python train.py --model="masked image model" --dataset="numbers of one to four digits printed on busy colour backdrops" --train_examples=147500 --image_size=48 --crop_scale_min=1 --horizontal_flip=false --translate=0.12 --method="mae" --mask_ratio=0.75 --loss="mse" --encoder_arch="vit" --encoder_norm="layernorm" --encoder_norm_position="pre" --encoder_activation="star_relu" --encoder_mlp_ratio=2 --encoder_head_dim=16 --encoder_fused_qkv=false --encoder_bias="all" --encoder_qk_norm=false --encoder_parallel_block=false --encoder_inner_norm=false --encoder_patch_size=[6, 6] --encoder_layers=8 --encoder_width=192 --encoder_positions="sincos" --decoder_width=128 --norm_pix_loss=false --decoder_layers=4 --init="orthogonal" --residual_init="none" --optimizer="muon" --muon_scale="match_rms_adamw" --lr=0.0017 --momentum=0.95 --nesterov=false --orthogonalizer="polar_express" --adamw_lr_other_params=0.0013 --grad_clip=1.0 --steps=10800 --batch_size=384 --epochs=28.1 --lr_schedule="cosine" --final_lr_fraction=0.05 --warmup_steps=1080 --weight_decay=0.4 --adamw_weight_decay_other_params=0.01
Rows from block 5 of the encoder, named by matrix and row number. Rows with one number belong to one attention dimension. Each number is 500 + 25 x the weight over the matrix's rms, rounded and kept within 0 to 999. All counts start at 0. Numbers have three digits each.
# v: attention value (encoder.blocks.5.attn.v.weight, 192x192), inputs 0-191
# proj: attention output (encoder.blocks.5.attn.proj.weight, 192x192, transposed), outputs 0-191
v.64:533490457515503522514499500485537493517493524515508514493480526507513487511503461527502521520523457492498520500457543502481543513481516510508522489522469491520479520511479488470515493503494479490538525528483495518506484511481492494484459516507499554552529494523474488524492497526519498530519521468498551540492473494492473456506516480492469485500503531561478503473480509518498490537480513481493497498495503505541511529541498460472516515509460482495521497455449530510497451491500504513516502485496481500486475521539474511443476463444456480494458526513494456528574527442495487504
proj.64:495506521492484517516524501489484494499519489507449474496535474505505495505513513501528474519477480468507472498554487508521477488493525508507521532498530518486537521525495506491472486524485485490487454471485491462508527469513511490495544511516490458482461507461475496504509486479488479495514512480519497524511526470537498502504507524472525500488537481471517486542521483507507509441492513479516509506510495454483512463460477508531477492530524523470468509527559502486520526532511477491444460499512539508520523488484485515524497522519515541510518501483491507513474479512486498497
v.65:484444508495542454468469492542496516521493487491495501516497537493494525503477533523502534512461517482514447547499523485497502499521528483553499499510478481512475476542489480500538498462509533544512477512512468497474503520530519552521495508503505481516512509472444470510490458518524493506530501483481447510465438496485499495561499501531524461484523487534555476496496499522488552550503510508507470519540441528477458495502505511486504491537461469535492469511508486461529509470466492488501530490503505497494486477523504490535500499498505460480470528526491503527479473532508464468
proj.65:510483498487451531513498471469532491459472499480503510481500516504499509499519522473463530490539494496483534498469523554485482500507500532462486460495497476495512538506497560514513525521513496510483485496499523520523486514466473459475483509511471462476498513495488536460497508498535514505491536517484505482525507501499504473476470512489529565530483530492526486532555480505500504467521454493507512506469501530512493499491528493512519503476528491473483486526474501554514481503517501487495552467439484466512476524497541527474482489482482501498506480454508497484498503541504486515
v.66:471482525525502540475461519496536474483508493511517480507530503512455504495499509507488531520509476532498512492479495469496546482506513496514501475494522488511505492496484498508510490478476519486559536517519553506486491510497479486514502503480496509507548467475489480494508495509458493525520533493510462466463513497494514530474487491521541506504515498508485510503505501458499495510509511521488494549516485491495507507540520498506480476486497541500500492461498503485497532496467510465468499545459470469488528507521495499525430512482492522499505509490495489528483486516495510475
proj.66:500525516522533504519529472506476498510507497493493508526490487506509531484504496486532483481502515422520529509495512520505464489469492478455488522508536482477475500496503485501531511509492485518498457522521502496468496503514477497465476509515481504487522505484511514534510504458515495528490487529496520474508477500498516462481498463492509464514505515506532482526448489550514513498498497462463479484476528544504487492482532506503522507517507478527476463521472491516469484494552502531530479451485493550476471520520520495534509491518533463508517460486486544490514499487511491526
v.67:482526514475530485456484528517434523448511540456522498469465529476533528486535501490483502487455546472518487525482539486505477549467457489470518536488556504508529502518488480497522494513514521530464463467523467507510517521498552505460501430495512501473488445483514511500493521495538467486494496551468515494514471504481473570505474494501472497488508527461522502485500490461457471476495490469482518523489477479516483505549518565487479495475482468464539477528508492522493494485523541505534534482506508486503521519506505494527521481512514506517559465521475491493489471534550488549
proj.67:496467501468507474488512487528505498480496465524532531535516530480497509498453505493484488497551507556482478462542482507544463464526487542527519442499472501489462514475523511505478520521524436562525514500479522506504501475471506471475495507457497540525481527542500512522488510539483537498503515504509518419483514513422519478505513502470485498500465490453550515480501495487508493528506488541506498469583489515488484486467503480477493517462499461486490508513497493475517528489479474491509539538477507529472516513508500540472549504477537501479450495531548489486502507536485496465
v.68:518482526551501496475458478570531522483474483507576515492568515541482480552492502476505504514542449531449539533466514500431528457507575502514515495525506544458506454557442587416418505477536480422503529577488535486522507454515451531519525551474574446516506505499540503497438491544484481471473506429558475490534536500535541502498531510531498480522475487524514486450466486517577493490453513493564502454545503521482479470482438502520503514524464526501476558457497520593487509487548407458559538535519505505510443495466478488453485475487423465479536527424464477479529545408469482456
proj.68:487491472419476482500503516423512475509524564534453470516509478532553518552492502504501483483362497524581494476494513473508562532491507442501478495482468484536537466529479485527499490506500492473451479466469522463520501521564523533518509515651500569476467458510466507553500490450568496509514459517509482562461485454505520510490527525528547547427485522506512481541493484498472459481525486457445519523458528474500577484489493469502436544542525560533493511496498502439479479526414499557465445484479578448547482540450530468552465482495480552526460482560524473444472539519455507564
v.69:473471552433530484521507526526495494472509487552525478490486498487507512505481496518489541530490514506509465490480516515515483496497485513479453521516495489494513495490497508469533493456525489521485485501496496471487484539530493527466499474516518493487513502508516527550483502454459484520519460545499490513516502487468528483530476467511513490540492509445518472508484446444521490484492500500502481503495486511481483455512468493522509489505509516518530500484524485475507514490525487503494503527477519508473503537490531488500521502535511503512514490492507529529481538499511482525
proj.69:521518483497496485496502493494529498502479503487515500526499497494485532481490528484484493449516478531525484495496494512488508507526480471526554477472501477485473501498507474493499549514468487494496494488516489529482503501456508489487497494478465483508500507528497472471500496515525496446518546514496502481463540523497489525481510511517504550462513513537537530456498511525493488505505503499500519521493506512531469520506483526494445509492482479480509505509477510497505487521497503494562524469488506498508483496498475512502498495509520502485545494485531500513525469517505487470
v.70:551503532515530548486523471500458550491514467524517533503513486496520491441474495509529484446487527482498518522497542503485448449460524509512535550515524490494488472475523521477492476531487522488517515478500518484508466533481509481486531500499471536534513505445538524500505549511506502466479526488481484491508467511508516504518536505493501538495475517505479471498490492471504504478488538469481492495492460481491486497459510513515487492506465508489458547465511504510502507536468498490523460508496510521515454529523515462446514498489483477508503498529494543542481515542499472494
proj.70:484500541485499478468482525511527485504499506473485489519510517490509489533528495488495519498489498470501449531517498537522506533525524479520462501457506542498536492501468480476457504490503467515478481493466480483512511490482519519524493540470510477493471495506467521513474485512536517521534480473510496516474517497513529488486487544519474501513494502498525505471495526513528476467513478472515506470505528528508510504532465500462534524495479498478517531536523504495508475521526496527473451467538562459505523500499471518532478503482536499484469509500480447522517492464479498534
v.71:450513522470492479498475487480535514497515483519468490529469492494504490526504515485475507511527477485491536520498463453512521540490485487466507496495486512492529500538458497481503499498482473450525499477532446504507505477486512473510470479488447527528531500544485459493502493492449503508508514458526518524491534516498505515512511501479539525494533482554499526508469521545536488493471522543442512457503546522481525474529498476512512515519496503514564509481432491475481486457518522514524522514464467481523516480497479473501500516497488484505535479488534494505545503512540504486
proj.71:484524488518505501478539511537485464557500494514503483469494519520503550480479468526488489500487477482515472505452484531499496502512479503497519518508512496545496507480531496528525469520487527504477498511509533483504493526478472472459516502511498470466501508481515503521520519485476488542505504512473501487465488476481496528504480484467505474508543472444534473493510510482439485458496502483500488555491474498556507502467553494509510522523512513486462494486512494487469501525514447463466470485524499577505513532500469536499518524548487524514518504522510541496464498493494485505
v.72:511472493490493503475494470538498532477513538507520467466488488530495495464491550508556482506511531488534476552485489485489522523460503483463537517518515525499476500467498523480494496505557456511489508476507506510511480516530515485490501514499523506472495452518490557497511491526545448489464508524507507473489493497512516483492492515501466495482487482499522521450495522464492502500455531499502511527513552521458491474507539538468479478505522461469498483526478513495497512519518495489528492473533471505509460479513540508494477468470545519495504473504513503493527531475545469478
proj.72:499477529497526472502464505490486507465494495479454530535491499474522509485507534485515511495520528501507491511494515519508489511519484484537468530516532515452477453513479464537517512530508506482512525490495469511489529516483527495481487494513497511524429546504496515517473521508468504524481497476513499491495491502484507496510471495538487495505477512464508502483498489514499490467523517452488470470497460531504506529501460519489500494520496500512499482523540494496524500479485482517521518538494532504496523533473479522467504481468489501543475486553478497514476475554501495503
v.73:494489484492482467519515509514507453513491477504550526511495532517491472521516515495480484499532513501528482489471500502452530525487520514526509500535505497521525486486506538462516487511530462503515476520485535502457467488519476531494526503505509489494495502486526482507462505542500473492476517516473459477505473514478511469507535515527491455501502494494474483475523479474537486519523499513540515491479501498496492535490459508504525525483470463511435501538462531508506517555498462521556523498519497499488473546541536488469511506487483503484480512495488433474497519523497493488
proj.73:479498488490496526479488507495506491467498518468479468482560428491520494477499528509544483496478505506517503467538489526508485515513525482474484498480483473504516495522494485517462531478549539460466482479490481502551502501510526510508507520535518498527475488498461525518512523531546512508540488508508531522503514489525508519491483497525516548447466491521518478493501480484513491482504508496502498482527489520506502481509516480499464524504509493487529523489500504478497487471511488504455486504524525480531508500509497474500465456501478487532489480513472493517477504511486512549
v.74:476494521519520539488492510484466515510490514507510498496525511473477505512489530486492455496474488535476500483500551487500477483481516519524495508532522479499473480475549488476495487501566532512454522481515463525496544497523518487519488479465534506505533536513494557483474466532510497489481536503469459530478457519485522496529517533508480498511496488484536509505520529516486514501485514496516535481555484502452476496553554509568526503523469467495496508490464453503491488541532479495429407453508491495516493546541478490441478511463518485452458494508514477489489495506518471498
proj.74:501488499504490509465447508532530481453521484497525482466519491501527473520521482538514510479505527481493510554470497467491499501512504472541499506501509491493542474516462534499511525510543478480489533488522518448487443510478485519485453549505486463491437492527461477519476489513523522490485505507544482467537531480494539499501479487539498539498469480458538471496520468557506524528546509461502502502511464512517517496489467497481478470477474525478479527522517520498523498488452485549561531477509486475488484483494511539520494492485499512500508493518512525467526509511485466509
v.75:532532454503464537516469449471494509487499495501504519489528499470487470513465502513526472537515456526461491488433517443504495527518516514512529497550463523497501492501501500452512502521507485495541477513482489516507527473489491483502496515474483509551461513476503565514503509535506522530468498461485494539525482533545544470540531481524452465503515483562515498479506518508516513535498500494540491514482506486496481499467466469479520519477494481442499544487497470492482491523507511497562483469495488500495510564526505489491542440468489494453485502472514487514497522486529456531
proj.75:513482505484492528491505568506510501501515540510471460448564494532552473505544529535463526465441524487509498487532492551518476486508524474524501510514550494527487505544515522458498497496545508478472502485465452483478508462519508504548541528570500480483472484502522502504470505515503495487493476495499493510493528477489443506470533585451509516459475539455482497511470496495532502454507510477547531483515471467465524459511465518508451501530462526487492520492493532489512478543497487536434459510506518520539468469467478516516499487435511525539501507522456467519497506495468500511
v.76:526461535524487490499478509413476534505517501476458464487532518472498538484522480511505537494494493478533495508533495473502486489487524528484543507439493524474483518472481475529494467470475506438501489518553498471510488513461511498504502508535490513518502468515526460504533499435487515502504488472521473459523534528543469523507466520528515525509526480487462514515500564537465477476514541488515450510496495486503498505527518572460476489495508493573524502457500434502511479476476534450516500514500514483499502493488498490532506514527499521471548468483489540519529523526513482477
proj.76:503512522478517494512539464498494507538501511491502526521464514512476541498470476478426467488496503506465516522493521550483505469514496503506483472481489502531519490480474519525508501518514486560534533489485535507513516462529485491520510500509519476467521530483481490503505468536521499533511472536463491512489491532467456489505557451482457477491530469525505506496500473491492534515458476475512526470510461520533476519500486474503498506493491502476509500514497545547487530511533483492457512491516480517478506476469502495471518483480530499485499505560521503505487504488488495515
v.77:550461501501507523514501503487451570453499535476528479467540467486509508507467488479516475492503493508494438506454537511466487468501500522503529489528503483472546499514506497491514521510500519468525486481526506515458519517489512508491513538491549509495511557456496547514511488554574509476487543492512481493543471504526513449515493531482546514527533452485477484484422448534527527469432521471528474532484456508500464490508487482494511487497463487434474567502516504542505511504528459448506507527537469474486525549515498518464473483505518504506471507477542496521505504478467462507
proj.77:468506523449479468502481500521553478495540533488472462557482537493540479500523542548475539515486480517533459545502491533487488508501535479497467480492502522503519487472458502488468488490503461496500508505438476518506518526462487505495461538538470476496505483533492536507470515467512488469509490494490490522484492532492516521476506476569485519482473537507521520523557493523511464522518515508476555486490537482496499501487481509508459483521451528495505532458545475498515447471442535534501491485440553510491491478499478508502495492427504492488477534565470496486486544557526489500
v.78:491493479533452484508483492521530481520505484489499487545545503536479492571510503504511520480503512558460531541523504494521522555474515487521446510512440498522501524483534502488460495514476503482531518509449496522525542427518483498445512470501505517506507478510534469493506548505519490488530487468532485482491531514513503499507528498527496470511486449487541484480486474522532477526497475550518528462514555469456514490469449455518473517493486508509511498472487513476489528473507518514558521488495488535491525482462490476448462488485453521500494488495460506500526507487489513475
proj.78:491515490460521483476512535498494472516478485497520478460536465508547510486511480497468518532475478483537483418459493456507497495484461504496521523530516511514532448534481529519510512496501523471443501509535490494472468538512512486527543478567489492487501478550504475554531489459458492486483471519484517547435501479504479564517467504488551499455526546496490483521528524481494520485516513487509491507494467503544559462511543498488535471536511521485467489503471484499473529497511469484450488501511496482566493480495516493509528502543505458529541475442534521499495457543514515485
v.79:514541446485478505546460498504478512488531507468520420478478459493504526497472495503495448479489447512516517519513501516516513526505459500519493527476541489493519496504509516501548530511526515484482512460498547483528522476465524500465496508482465462490519518484477493503484509506508506496513535482512542472475512498512497515526501514465483508478550525470478503521449497486466522501498489486471517539519494532463505471491551511489457480496542539470478487531479532463481550510481548498481477519503535498514501484520493493512501521505480529538489514468506488494475479529461531542
proj.79:513465553502521516487506508507474490521490515493480572512494529474508478470541519495508537498504492488483494496515477489519480495488483509488493508509509544477479488466455457522468444466482491503503499493491475558497515499490486475517504506476487504497534477521527525479523529471464490495508473519523477478510487518479519508498488487534484507558475463511485512514499525525474487507486498530477499525452547489519494506514504502488523482484501479526508473482513479499527492471520484500530520502500483539462521478533500506503509503501550503531515519517504514473504474471536471458